A small segmentation model, trained from scratch: 6600 steps, 48750 training examples.
Rows from block 13, named by matrix and row number. Rows with one number belong to one attention dimension. Each number is 128 + 32 x the weight over the matrix's rms, rounded and kept within 0 to 255. All counts start at 0. Numbers have three digits each.
# v: attention query, key and value (stacked) (model.decb.0.3.attn.qkv.weight, 384x128, the v third), inputs 0-127
# proj: attention output (model.decb.0.3.attn.proj.weight, 128x128, transposed), outputs 0-127
v.25:150122126134138140132132088145161144204127142068147131125149077170133126190146134174142175050060120109109098079157189134130113120154126138112175138080083112115121157160149156135133138149123213104161166117170110150109135170149163094153085078114121146128135089145137129075104150158158109096145109159162177089158199063129150152113139082144129136126121131116145196082117104093076103023088
v.26:162162165106159107110097130156154113131127085132175083145163124153129149122181120136073114172158141141098117152153105088166144075114147110139148060103148135169121134185134138140083110170097099122139120150121118117117149176102172125156141150074123114130129056113155098155115129137174098070182105127123105110110155111094148212143144115106125146174133136156127162142160167115131089169176
v.27:107178125127135185052162106115078132139144073162123153169105120143127112150145100161114196103252131138133120128131091139147094125128128133120099116089143134121141097102144113129135135133059089214126153145128093139118106129129141149107150112147143188176112129107111124122167124164128135135150101133138172138124116121195110075105143102104159122154138157134097156109107127136091196176066
v.28:163164173147156107145101099174103153100134179120097056186105181097104142105098114134141084143135138173162168194111141141179098139085111170106140112093097103148130130175167190086101142112189160151142126112120198144116155077130162125139104152154135220148146131117178125138197071137102131123114101110132137094149153146175115088079178170123155085095131138111121061119139154150155141223139
v.29:159046116125144159154100121164085113089137137122101140171175145141123153121104120104159107100091136133144160116097124087136132230145164148159193066126185138096147091129141149076134129136069159102149107168119128093160139122151131163168162138133152145112132146141098127201142136104155121113112147108144115175154121115158129134134151131083121195136113184098157117113198146107112077117077
v.30:096175120139144149118138167159125136107113155034132101132092106138111142103097133178101058129125136141149148136176134114132176105182065128150110093126111090101133140151145055131140101133141063178167145125153090132176057153144109091142125134123149130135093129142162072149121177134132117177159164127149112194075144163130150151090080120127101061104152061134094120143136140112079112091117
v.31:175159193184128141109148108086088114120137175181139155114147120113119089140093144088139118168118109045118116137122165062172084115146127120107093081112116093062113151075085187081125125202131142159095184141140129126091094093116093092129122104157124101095116088112150122137111203120122151146073153130131091128081089130141162138172147105092090085141129128110092153074138144151088062232140
v.32:127132140144162155146131137096102195059120069141097124142095099078148146081131090132152142191123152130121161157000092133108120117149123094097131090046095131130219138123169057122083128135048103062206075188167139135028135139160137165092124090127154112142119144136146124089116104095118140138134140148115174121125059104126094129105143101142105101165112129149128181128158135170082097128165
v.33:123162132133121079064101104211129163059114158132139120179131192164151130090135130117173082122136146067148126113194154161187093081126129174063154179090117117124173135139157113120145121131209117141154068112165121128022130148081151050185115127147114163163141163080164070140087141129142135070151123206145105188142189104148083137224127070155099176136157099116098104100148105100164158156105
v.34:136104145209068106156168110082081102136094158155104125107124117071139121167168153146156197131096125143112178110189154156102224068107142157116112038174119151090115147126113188170083053126138091130150168126115087139141096145165106123102125103139099093035103161127146063094095112079151197190127046120159164106148152141157131152104126168082130133081110115109126109116129102176139104111130
v.35:159147135115174133125147118156205158156127132182146104141107133162134104112126117155000033099119081173147082130163164148090159076134118112092104144091089132122120132126086062182078146109090123224187097081179082169075166160117113138101087145094123131194150096160163136122122181142153149133129132157124156129112115194100152210179116144102139119106139058159137141107145154155055092102182
v.36:163180148129161113107105105255122161195134163066159167124126077136079173136102112098129110143123099194207154167062117137104152158058137116091117133215169159099162063117145149188126131166051164142149114156223212125063117098076120095150138098090130124132130104150086094094088113137174102117172079159138102132154115169158158118061150083129139115116116082071149104112146101089120091128164
v.37:084080129139122207028167107204125087147099096115167123192109140158110068087131144152168156136127116123146141093091135214077149118108120132170093143186139085104226097155132142155040139128188130184118153155182140177127069155095119176133133077097106157075050137092123108177164160135066156124100178089092091141135143019106148159139125207147143160127165137110155122210152142128119112088108
v.38:174105111116109187150093138176120143196127144131111157140176148004172117180116149076115155127140114112163112077094125174159150063127137177189180126141145117170031065111053093112183165127056112058135129106191000121124128066203131107172121107101132126104126074135136190099135106088154189101126108145164129140095173039125118059149088151187192106107108074113114200131156159081108133105090
v.39:201125111102191139059153175079147031109135152119093102113139115207138153125117132090164139140137108072123083129107090118114127176132208142144146106166118131082142143125103132137125067105147115088206121117187175169108141120168117097135125069140140123134133122109122216138105139125169119162164109087098143157091157173080014048077125116150131119114147130134121160141136138164073130173097
v.40:140137115115106181145127168140147155050070229150158149148139104155103180095114149126104195216114150155078112147199116100148169125086136115062157097176118121118168098154126143129132143162142087172141125150167088180177096111158104167126165130091100107209130143130101164108119105135097139136129122165128144067174138087112046165109093163152112091115117103127166147137109181176101123172153
v.41:114138139129123168110137128055189139100129205102145124085153086253154106124121053117167111142150112136192182116137140169146190149181030171144117139115120109141121139158070198113151122110095140121106098133149114131149132108163119165148124115108134103118098060076155155143126159158115140131132234172196104152112140081106112071038113180148128102154133154116106133046159088107129110142148
v.42:112162104170138197200140137184103193097136076093099122182120126189151141055158127112211146153156131092120150136078135154122158085073140088028091079177152148124150111115118126170203163096170186225118055131090176125191143091204109160121157089085131146121174144120163214124162173083115104151166110110120115093085209202131144236172157132149176136131189122099126124137113112096104056150112
v.43:119143097098160157098120134098135097113187147101109161125158145165080103153081070189120095068145120166111083173085118126144086103126007087008159162174096126072137151158089095093174183182084132130157108141097080179089164121105144197106106085110024148030104107205144069099118117126126121118199047108051167155112083148090106138059184162114138137112130094100183098042114143177142115122103
v.44:151122137134080089191136134099126150192138131116115151100108074176140205104116091174148158139094127142191111117129141124098064219067072067114124094137076143165166144088049125158132153145192164114158089109177028114129197178119143103134137149148181177180156124158130150129213081106151122145103082123118125146067163058109085105081156142097102158198145160141110134152104146174113093097197
v.45:101119124134154181155100067072123152142156139117141156176118143097151152147085136138097231155150089094110126072106171095129138147123152125156146145108105095131137139165048181175146121138151198063074115170000187099000161129161160099153114068067130129108164123077130116083196109161075113144132065133125130118143011172127115124144123087129113125136140119163128119090121163166133145075104
v.46:146115066112160098160125135153153128148132136113155144124163126097115072133092167062149148078155142140180131110188096116140080082169170063056121115160164151160106136158100108118089122167145118131104094156019140119094137144087152124145142119074132185162128170126139109128174149120108190132124236131162137138072184139139062134033052115079060094106148173095116043159182108100094150133111
v.47:139184149094169126112102125134109149170138092117128111173141097219146157111135108135150164197136108120161132157068134135105131098198150110134126107100164166163087104120044122102114116101162061075117146154068075131158116145091145138112127145132153166102123164090156107125021173127136102105132130143098097147107150084168157070041158056171135188104130087139104077171154026145172135157137
v.48:082127127149085045135107110082107118065121169139111150083109164075138116147093193118146076156171126132121110102131139073089088120138189110122129116092158098088142124158089110123164123144125172119123222107228096168165122091145108153106196086132167162184175114113115115111113189122093132090120132146108110110131121173088112116048108018080208186124159140125069129241160105144185069180112
v.49:104106132138234139111122052072153131141110144125142123161147077135059137154128165138136156091139138069146126108122115152123096121135103106140152129127047133120189131175080165160142131157151105114136129187160162094236120141106175129179164101076078167165142141115144163163179108095152152128138152189163136082083099215113207107066124123123203121144141144099169156134154167113164147137147
v.50:183148150068057140114104108036142137145115130143156184107162184110130119123152128090098169166183126128111163130146140131069078174155126084111129097221137105146120056109231130110156113121054174107149104167106115088163125093085143128132134085078076165108175068117112236152119185134093094200095107118202093136204164147132110085189140054126137114119169108148126139152107107078164095175147
v.51:189143098097115116126117160074178136193110087108122131086136139165100076169118162137183122201134163107178132138152120156131133184124174163061147152077133098080156145102120082080120098129164116104179122182088130167054085131129081168161098085092125117152097151116148065133158191136138140120163103186154127136121145070118255107255109173179096131121162148104101143161111124087144078128156
v.52:169115105086155153093142108150146113150150082127061090126050156179130092103124072135116170171121151121220098158133123175104147107128081120009137152106157089097098148106158135194109106133165128076099192097119113100137111099104101138114119176166099100142132125148096131096129104175144142106111004154133114108114117240108000024148094122096136146182084108134102073102164128108175123128125
v.53:139143124101064162098133091139161104107118054177150146095134151156085106145127162104064110104116150077154136131002109119203127143161109093145126144150143107107153151143121149139180128165080065213131119180094047084104138120099163147081178137144109119171121135103099199091117150130100152082079101134165172124163192089138198164135128143000035084131136109107125129140104173143130152203121
v.54:107156137133163155102123112099127090115129161173072118104128171094128154095183131131147117162102148171086161118169151147141119203188171164107135079230105153118121133129128205185117156143081100166114179140012097168009171137162122182095120152198146127198186124141155087178194188117114117103126088061145080116155125131126154128080194056100170076145119099150135099165169116104096129133160
v.55:106093129135067127129140147025147164217114096136141131115141170074129166141120114116132134138130121051225112121103159134136126044084050163199083117115126141128168143093173071058132115106161068164084132108130198131123120114109130115132187163147071125255127108127122056120132159105113097190128126140133073132174163076113133086061153118117138113118109140145151049045105098161107123109130
v.56:105146110147174127070111124189153097140093169147090151081164177170161149106168083131087160086148111164166103151105103106109133112136170162071123094106131160126159163123145174146097125116192122028151114101208112098158168122181175103106145081189107140105153123106147131197151133110134142161145113072102136125175016098081219191126155157117145114145107171165109162108145109203062088160135
v.57:078116150168120123181079118135104145114160211152123116147167155159167089101139153123156125125131110118061059131052116131044232111072094109113191123131086141085083152162133242128078128119085068189075114135046149098073142120096124119146148166131130120125118124140118136128054137084193176177125178169139181117168167165096139146140145074152103119130140131167160122147147112158135145171135
v.58:176124139133123076084134127123160134226135150125163112118162171188137115169110123135097215112093111159108117115085122151167153101091172155108091134078129178095081178154126097142199119135164202132095127136182089167105134102113129159131111101165139116160137096130119194181087133113100098144124202161108152111174154177146045104115128159132171122065096183097085141202116110113138095067136
v.59:114103125122104151190154181137113144105143139152101130140054179000131026089110067101135235126132106111112116108171121182151154074188064148179098135074125100085139123106101123129185123115098099134157077093192133136142131180081160061157105132147160157111124157110140214133115173137116125134140023133106123111107118113085156193057146087161158113136204099112133137161150112116089112171181
v.60:101124121162173137150109041097166146087125128109112162104094078117146142107145115168122072200116109000132113160152138163118156119115243131098156112141138108119083131110054181118118117118117120169112082101123100107197095177132122084155054183144105124185153135126174109058115084141127064115134187135061173172108062105107106099155154126139044120135115143107168085193137108143095102127145
v.61:135105139100080187087135182137162058035115108128123110106147124123123122077143139184125146092149110176240154104182114182088198171076172141153165159100104139090143129149091143145125183145148143187133096161163131091143067109113134087133119110105180091208093144128127138110055102074180158172111085103165158128140077097156180108112134070186084113107130183146145106112128164150186128130061
v.62:128190140119144155133125162146163157111110094162140135102140099080128155152175121128158166100139094200171140132081140173117127122079135136179145110082102166191151127126108140164126156150141106117126134141060168204253123145147140145117100100132111128119179078170116079107143178092129127081113111122157140133167169176109000115142135125127103082117146077141105078138099125093147073123188
v.63:084126160149169224122163105163160148173096183113123127127133138189137182212089098176160152116112134146096144154162084129059131080118131101212113084153110144151067118111212081146142162104182109123161187152143074136050154125144138147126152141141130122195138111130122206087108127117128079081100150137073185153120135155118218098189121121134198065111113074113122105118135201076225129173151
v.64:111110125152137184129060198156158183094108114097120132152058115098142112113146078114146165096194181130107093112130090246124143093166071149178163060139114146094145136167096179146164106212164131130159124163119094110135150138152113183093064155126118092120175179101114146153152102109113130131089117140131113129134078119148165121139141175155128123184174150138096148094120176058123145115137
v.65:156133126078106143141100154175106138092103124138126135089137126105178129146133149142166149191132132149153101133098094096118211177141132106094110133152187120169114141096092136134175148120178150184152154113144117144111090179146108120134138136142117123112131136138089147115059158108063087159169106106105071108087106128109113191112158115109123152132126104195115131189163179088103150129217
v.66:161130112133132148112184091155095146130152161090115130127164179129125168118155118128093146146164088148126096103177156110186188197129139125173105133203112086181119095126155104144147154123166130133194094169156113122130133097089081169157165148148140189127146160124143123141136108121115132102110164085092097135063103148060148172110109116133099108050125121101092130103109164094163115225128
v.67:110089101115146149148141166172119138111172142125162079115128072138083177148136108111087079122065159114138139157124116124122065163150157107106115153123100090103132134118138114136143143112158134122071097123116156067125130144162133128076111148148140095116149145065120115104105124123123101151096152071123134137120153092160107092102169117139082162193090126177152119102115097124085109133131
v.68:133123159146169112164111098157079144085081138150096151152165142111147141144164102118152157118110165055141148126115162133132160111128227125152062096116112083145156101186174152142131114178145153178098105128131126120113152144193121100128119153161167154142138151172167103039117129153115081189081159093158186180071159099100119098153131051132075104142139085136128110160152123138138123150140
v.69:183116131129143110084155137149130128075095058126140179083148162132115128088130168062088185149190129090096116136095058125158211164180184149156142106196127132096160107163084167121117099188101107118165173191141153103138140162141075187098123131133105111098109125147105177120106136130135190112146110113172099102111067133117126103138117088112124147143054178143114148130174099097167129085178
v.70:156101185155189131144148139106134170152130138100124146099147171110132185145122101134087155141090113097112155116118189124113119181112128121098143118116164106167108053168133115149160125147118147094120171138145105137161153140160173144152136174120109153109132176126136170122134110090079139122155209188149168109150121140182121090129125114114149133112092143111120139101074145112143138144180
v.71:129101110177130122182144126142151099151135091113103145122132151098127098150111149139113136090083176155062130172140058088123128179135120100153135121169212125162133154127163127093108108160128138092156148149155141134142123136145112103167119071097116066098115098130137110123093115164110142158120160089138156102156120110098146157171128141118042126132103138153105144168154201099110095095143
v.72:134121122102065125107125170070078108088073159153132113100120117102125168116169137193169092111129151112085145121144182128164149125147147139108157128119136117116108164110204151139086095150129117163074126144094151091129096208145106142145141176156104093130083147107082140111091089111107117209148092129090045092132140146085135143135164133134144115139162134103166119132078135059108135116144
v.73:010104112073136043109092147154089084070102118111099137095159140134061200124142139116159125156154138168130148104123125117150110076211131092144111128137121108101116112131121135157100100143158125112148130165118067125110103133165110132141143102173164164046118141102117106156121092139105144106117131097097157081216173081119132128100159125153230144123137139158080120142139126135121085127122
v.74:058110132102177136119177174134132177118112159081111099125154139125154138106166121160139094126112118130178100153147168103107155210172163147149147177092201089161125120096132093165071150140102145113117139167165111150101146145083126131140143136201129159133149149089113112110097150132121130125138083140126162111116128115125092162110167124160100114121107104161068108142182152086130162091148
v.75:134126150097158075132074143132163149168103160150116113100127145114085127131175114148150147146070189178104079138157125151125175098099167098131098105096098157139111141098105067120148103142139132111127084110137170117119136130133137103131111138109156140117076148161138082081131158117141119096125166130167132170130100162120079100149098062176095114058102147089150118122112131182115144143148
v.76:166123118151143121108135147115185150126145136123216119111171185158102190125142080173163132113124140120121099102133140090099163228125117119174148098127113077127097099160098114153125126071081118132128147156136137173150085120095140165130135150091081174118126165110155156094158114129181069157092140147089166056212148075137073083191136095114140113099095152170166094130170117183096119192103
v.77:200138100128123141127158114091136115130124127106169147145093122104132092191127197131129112160192224136112151156141120095161090161205097145133096162156152116124129084125086128141098082129072124089171116108113103173124144152168140142111146148095121102116135197117141119085145114137182112158130145116142083169115166131120140119175222124180150097091068147156120142097143146164166124103188
proj.25:151117119162140200104037127140151160185130206134079164119130068176120163192113171099115149144187124110092141113097150099104164132100209136151108146120116161181181138071156048133160135145081103168140165107170111106200119121109149131132147127055148157127095110116132136116102147148096153096107134136097181151146147060130150123119164118074132152106142146083124084153128119085150136077136
proj.26:182158106068156085068124178078074100121079071112114188105146167109157159075131109099104114175147151155185115135107092190166163092116115097204172139155066124167110167107160131141111166152155150123156169139148154116163154133138098096150132139088117221133082163148150110107118104134124118137105141164100106103130116080145150070101094106108103127156107102142147121131179137082088142107118
proj.27:093155148105161146153116135177143126093094082141132183180144117124089087156159102113150146138152101159077126189101117146116148195142123098159140093134132127130126076109149104071083161201162161159135141134163142138117145133097144114103130177124120153158071124162151124126156143088154145113115161154179118069073158155150139130116128145146118159150141149155095164099065081158144167103115
proj.28:167167175115159106081155133090141117062049134143104145123141194123110153141189107145112128123143143167119088150140155158086151075076103149203160098118113157155131096121094137066054130126135094121133107093130130181138095133161113122089076091101087173087124213124163105149108172165129114085121075111124143115170112139131078132123113147103094104119078166126118115154080125101111089093169
proj.29:166181130139117162116122162216190123080125102135116172158127154101162137070191125083164151090147117122112106080121112108144151092079076119103151146147156139087142158113124159113092129172090156137119120085134122177099126152112107088131110140094139116111088129063114119131104164148120131150070162152132171145172140148150153145084145113113130089092137162133094149106096087143126095143096
proj.30:095115114093117069168138135168089127131125150087127126111100118130114133162131112161143169164158134145169135084157066124106182186120128120106123143158151136117073132078116164125146180132149091056170071129137157113149132076090145103175186154138091148100113135152182102119181079146129144154173100179127112159120099086114154127099071120116175084120092079127138138122172143073207125034095
proj.31:083106091166062137107124169055090098107112110115181144164174152133111094080123128130091079172103093106107116160187156068132118092143110111076147110121078137130093093144133077158148189193163121139159166120103142082126107173151136092100137115134202119169079177164122176132104153148108124102099107140135159112108112124167081100163105147048099097117136125108127101100126084148118114170152
proj.32:127164146156132106132076131109100151080138155138162154102098148128164140110132126063150131156120077060084097183103117118095095124128127116111142092116129101112134138113123119147116102063137118143150094105128152173111117151122079126148125129187136073145151123122130085091165092143082179152092064152080064121125119136139123101145142131128101093101166135140167139136130143191158090090148
proj.33:168133150119120084121124099122117129114099120102132124119129125128171127155118129119121134168126140156140129124143128166095106122155146128150090067104162195121085154136178121120140174101149168077123144122107131155134145126060146186126090143135159068155102157128133032101162115087157153086125107117121194126128103134082136119154111185129189089155043121166149122104166155099117151161065
proj.34:148107124191137112152147168090146156139066099118121152131148173133109087138157149149140104136097155150080129094113150109068147105156125089115103099144156137112146092175116144100100089105147154108162091123115110104102154141151114104199068163151111128132162119129094084095126126182147169152087156115130153119138118085122135152131118090153125118156127120104119132125190121143098119116139
proj.35:125175092094140123156144148114176124097109127084111127167102113123127112142109121099115100184142118086095139130118092203143071129121095170086080069200129135112146136111123120108136083170134148121173139138131131121119128102134162120106110084096137107132129110190212129168125154153082123106169128128125135110137139126128119159156177092163102129112112118154042121109140135101079066115157
proj.36:126104154104141133079198172119103062183114136153108147122176118129110109103123162065125127114185124156183124158154143097133143128131150182103082136112122176118145127082119172098127132141135137119142150124144145085102113100097163153153102142131127132136156149159091183187124113104123202167064103133110177081124113106123105126130134078114137162083130125127157105092122119154134136109168
proj.37:086110089148143166130142085174115130075114139120142128100170147108112095130141127120132120116120123113142104124103127137102162159138136166130095131181107138126137170143107130071094136129125098155124108115152150126153110139109050109096145100078134130175134136132083154086145118158101166135125124119186111084148090105112141139125091139112158174175130142127153143207193167112169116104065
proj.38:170160148137160119143137090162096152154146134148097094146111178167181107147096096102099078124145141125142188097121142194067206116154138152091169097154114151114148104132084081156102146116107115096119165126114099116118153116120080111115145118139109141125119121131118121131170144136108146133088178096101169144163160151119141092143119108166134081110159077176113141110082127139082116146106
proj.39:119070116147162162084152143156088132136130135112122150153131165145118118124145131119112132134152087121082129154116135183168104167092165172183135132161132143129118098190118115174166139116123093143125187129151098188163147139077141081137121128188129151191154105140116110116163158117134125133144183140166119120147066178114121092102088089100112136103090179136150117075103134077116113135099
proj.40:128107163122101139122145194154129120075091193120119143069119131137113098125132137183152131078121089084099137082073106091192108168103121167103147112123113187104150113109154105110106141102143119180110131110132149124086133136155116138120105160126152123144145130161116157122166138115121138152128134181120158138076140107090141155099133121114161058187108161123146093134116106107124159139126
proj.41:198120146160177155130140137145147141176109123133118136117095158151064149154099127106142131098134122128150126112120111160076111167120093156149159113146107086149125151139115179089144094071132175139103140140102197107122113168151140099117104123133068090155085126121158146152071132123116105100122120117135125143133096128094128133136136121103159129176130118155124173076116134154114156091100
proj.42:102124100143145185157163126122124098147154131180115201105121172125166083164121175112087163157133139136157118126103102124153094127142141134170155097106111184127105168120091117198172111108131139164129114154067087132091123130168114137105131160132137099114165135117152166174201075134105112110131122089167167142105108115114104168152096147084136172114120144140127092118153105078158143171126
proj.43:108119101119146158155086146125081155161096133089141125100099106153108072124099073135121161086090108090133130106127088115129088093116121194076118127101130127132150143165108115131122153150089142126106110165086102051088150090121105093162115135102105099110143154126146059144140123155149127131083153159115104146101112134128093114144110135133084137158067160133123136068142136176178091094107
proj.44:110088107181107087119115129160112090152123095154132120155141123151146134181088119167113147094140116193131138116080093103119110142115097127132099113164073142143144140095120066097129191088143116081134155133159123187126119086132074083123121156136113080119100143167162145127110138153137088137137134149169178126095079129098080125169138147149143112093123166119101172121123155120124098112218
proj.45:136122118147110118197084066159134142067145102098163094136107108132093155139091148106080122117098073094161185139182168134124128096075149130121129126133122165118087129106094157135113112127160142135144114136178082105152126130149102127162078170128100087110108147138140133121144088158132121169112144084135128088130146141090158105090062159073149085123106108110185150156120101120110129118176
proj.46:166158142119126079135156113119152134137130114085131126140133094134113125109112135122172068159104135163116045133062116128152111120135112129157136164160134139192135141113130115155119096186093152204124146150131085160141121077166112141098125121191139151149076103097088161095098085126128142089161097102106117139129148163091081163143108166115176138136123135133176168065143141152075102085143
proj.47:110103166154139137019081112138115108128125159096140133112099114142159123094153132109195109165165178126133183144147121100079084146150113136152097152085102094095146147147126107109098127116131120103139123107130150131163097107144101096105128123123097078116127140111127151090101111148135097116139132111099146155148136146115154185095079089113158159101105114080116123114162127125080101152144
proj.48:155087133116111101114071125166201079127084104104107130127158112100103127120156140153095116114208109153105146123124100153112164159143158157080166109106141111116081092148142129138160093110134137149159126181149118114127075137162090109078129148123183148102159122104129139108121102148101147125094145118117096143097068151120102125119158155148154110093090123141095118157092102149138082092100
proj.49:083166163154146133121153131098131118161113086111090160154148113154123170083072187159154112104151088098152121117117118153116183160106121112113072110144158130092107081129144112125120124169146110144132078148128105114123112158124115132099125111155131093141182121145121091160120127120134109084083090135115107113130158129132152092099091138076096143159130144124078105148141153172102117171130
proj.50:129132131161093096086167056136073156105086130155125120160126100095111142179073157157190103127107127114099134097091116114132127169155144153123111148086131134160165131157155154151140108135139185095149138143127134136101149136126143206107157177111135116106153108126102115138137145192133122145146122131177113154088123119146103035140129064133132116130147121148148088153148091084127118126119
proj.51:133143090074157103082096103136134148188076119095108151116140166144112092117182126127155179150090101116117196117140080119157073167111157120136122124107117158151197055085109122150130147133154128149085124116131110134096125171136139128122146107089107169119134120118108182140127126145134167111164090116184139074125118129116145123097198160117140159173130100121144172142082141158158082137190
proj.52:145146199128159143137171112132175138073164138139116130170162133126122169137186094104157133153109088139175110128121096131133110118110109116162124166121114146124146128155141146127130093108149127124183148104098122061115108116043054101078093132142172090151157102141094130104109127154140128140117127112143059152128126092148102132133120130101148130142129089069124162133092107109114106048131
proj.53:125119148122105109118134087152144165117083123143162077124113116101113120154151111092092052130170131118157093145103122112158099120088101098142102154145167073153087140156121143155131178092099104144124104127106099082149103137143106150128178170123083101075115092132157134127163191142134120128116116149120128101105130090065104167133101051128130130138107104155105165159111105129115080148113
proj.54:181085135111149123143155125132104163157108125120132135124104124105173140120186191134114155100130158082144132159121126101136072160131165140128137122113119149133139099146126132123176136187068119107103051159102165120091140114092139094117148162090139112153178099112172101056090172152114147128104137137097082143117154150100143134145078128120110096107100095121141164162159137168119166082146
proj.55:106109177146114093151147145147160140158098105129097126070101100137149137076108126140128123147110120114099147189159157148134166074188176122166130150124095096158182123127152145072114121106104116130155139090071102136114143140124168177105159132138086105133113086147118141160188114151144116153155170110088165156106107109163103101121083174131110135150101089164147131127134107181151138095150
proj.56:132117111135151144083079130141127138116078156130107089151088135098162129098102155119131124114159137121130089159175089162143101156130120103110087153120130190140106131171136101138117080142152192111137157148190142082154180132158076119120130101153149166124090077158203094159138172154159119139114123093074126110137115117118134109148124140098136108139108115123089131141103172101213099165115
proj.57:116142164146090120121142096157106148117127134109087103143081088161133132185128126124061128154070154116121089102131102153144155154106193115071082142160121088147101144117111115169128088131156084164114147146173175110120146129094138111151105168098120122192109148104164159090082103126155143137131181106094118129107118073172106150115148137155074143134094162152106153083113070109128078150104
proj.58:144165148197156158086109156114133146087110127103119115146189138176120187182144109069108177118148151181142143068139136141157058141102152063120146121153096131100104111113118143049142120108077156123110150126135123154145104111156124141133138145094124121118073102133086135134157122101144165125176160126116099120145157196114082104100116103107136131125119096137162093112152140148179154139126
proj.59:105142167122117156111117159109096133118105149169149131160114089082117129105116132142132173146138137124114163077121128143108130112160124144141115083124090182148129102101126168154155087112132076157155115102151102155221176118172064105089115143083167129100112106135169105120118141128178115107148112141109119084086140107135106181099122150134127105079150059161130180103136161136117122137094
proj.60:142162112110147134105154132140120158143113106130157096114086121149153157121128108138175062144140117112169127168162117171125113106093056184117174078139115137090117115129125151071175175106143144139096119074096128141133127156140134156157104096108144148166168080121092168057121123099136131172180150121114153146070129113141176141119082142093119139129140133138091123131119106107145132143163
proj.61:077094121139131126126176101136129130139103148137097074169155142127175141114135119160153091143142107134122155092143110116137136117137117105140126151155116055120158164122114169159068145149119116191141156076168158092079131118104151109106095168199088147106145121117189102145118099081097138152097109148103181148087150158127114130083155143094131113115090114107101127109161119152188146129132
proj.62:092164120190113127138123152133148130108145083053099106159175129125122110134121088132145142109174149112132168097121097091173128140093113169132100141167126154216123120141158137169120134094166109130117114124086168120150132129095130100154183113158135102101170148129155148147098141136092141153172164145049111115140118111145120142149093153143130115104132141122132153111118057136166117108104
proj.63:127146125126171163127109111127138141089158146135062185085162155112125123123122118124130144072114159123132148136136119112144116164156161122114084070151098104085122184103158123154133156191155110130248146162109126169154073125172112145129117139129143167158151107110166131112111082151140149193137087164168186083159130150145165112142112130097137130136145084124116171100110124126114137146090
proj.64:110097097129083085124134154128172126121083133125158145140087113092110051158167189163156083157159151130162099123159138133173185128154097132170092116159091153128188124075104115110135089080123107092123134138213146073059092140137117128154186114086154093143131157105095222118127077054179061073144123180136105149106128120108118003092049079153079126131061128111148185139163071093191132133155
proj.65:145146095124162148068192055137103071137171126116067080129171162119085156194124082053121112107122053093125164150121173153113130141138176070131162166143058163110099181146190095093104120166104165103161122123126128164124110178118240146125131141133131137100113132144131049162175099179095093070109148050083137107114185065152181099126062083148147142164137177135081072188130139204086187123095
proj.66:141132129174153123139079167108015125172148124192171132150076134171165161110083104126130117207133151117126158141087132088095062114173164120108091085120151083116153108155097107120048128127125093167145095128098185102208106171100170123154124115095112108108113142087092156153116085155079136044185194119087158175163085144146129076082175161172119154113123150053141119232122142129162102147136
proj.67:111107104179152152130167168156094068044116115077056096098083164125158079068111103193126158103101141086145152112135123104136168116155143074120106128163144137110130122106159087142211103197123082042135081146081165142106140122154174106045174105118109062111209083143030143055086138102125213178170135136181177132110141124060116146066227201084152171101141107165047137159134158150162107126054
proj.68:171131150202190146151129192029153116102176076097213141145187153140127143080141097160089166125144095094152105119171182116109127172176121103110083129169128096146180072089175096129143131116070095107116148151151170183136170145115103072078158129079116126076151137139156133203125166102154158044102143090131069168162120121116122127077136111133180110174156210133119109072128156104109191105176
proj.69:128139120124108129148142062116159138106123138160176143136097105077053103157104159112205152180122158156197164107142243106109160103188043164133211122088141180147080153102113143044095137205160136082166101161103148145106117072104098133169191092120147087142125127154223133131142094163189113119178141175194166106122111153086122107129188180139222199140145081196103113138164174160146112169147
proj.70:099103151070140141111140145163050179134083083091173190123165070143134162165128140136167117143098131131151105106134109103129096109099151144187139147118140185092114176149153163110133147165040102106149120084176121138171148184053088106105226150106177153116149169147123115161130076088132164082098100156080129111133152100095139135087159141118042161098093172106133221145096145131120115152080
proj.71:119113191135095136092144166070137113070092196092115114089175122213135146107109125103225135161148127141184152093142135179082138177139159083165108072124175181093128191067189144137110117133186151138162111142149084176110135158103150098085176139112159112171114055135107093140111136148128123128098166089122134112115087093160068205086096119138129145133101102158150174093126135154132066095137
proj.72:149097061074215164134145152073148157173183088103109089202132119148138164121124122069124196082161120203137076151087167149099086083128155161088092102132081108046126126103197079181044153128093111146091106162130071152195116089144163027103131133167135141110098117150169171167176174099204140076121124141135142113118103130135145154114116098077141106096142111078147144107078036063102069150122
proj.73:122187111130076177070175170148096090102168125129127099120144154133085130131103107199048086140133114133119066240141197185154106126086172127112130157063111107170129115057124151171153116059146142176153187074104175134151086070086099148169122096130117163144182108132101137151120137094119131102152098205138137178182122104112212091148079107086174124144121094134102157068123124144146148129176
proj.74:076088104153096182081094067103123111169150127107109130148176166147153182155081126155097167100106113048116071167151134117147158154109172104124118148121121122153171128117105115083140121153104145166144126144057142088157094124179101119104136148106067144163207155174115091057143127150060097138140142157184103172108136124134142110155144163105152150138179225136138116137144104114098120189108
proj.75:083047189164160071143152099099134137095148117151132148096102143050138115152168098150133085097128039056167160056156166211136155173112130083089161130165161116137119163096168102122165138141097161101160139147115082071205146148092090150107088104143092151155141103124164125181165163122114099154127098127152124132091090114107152150117105074068161113151162203152108149123175113074149091139154
proj.76:144106096179121111095203184082144143133144129089139162124159157065166176113109110143102137127112174081161133100152215154106080107088110162072107176116105113111083114059193107197131097177130166081150137115128079171148127095106091067123096102132131092157134081150167098135201053188137147135118132112114125102085134074098123134100150060120188152088117162105127162139112089147135114106163
proj.77:124110050168106168145207079156171055072160120102136136127126151141133121081087121139177172185153181158112080195176138109135136162139139092140127110138075160148103210152150148156162130125111153085059153141148107162132132051148146164099073194168104134114057107181147149177116146143154141113198146095113110084080144089182128139162144119100183114158133118147100138163130107114166065160104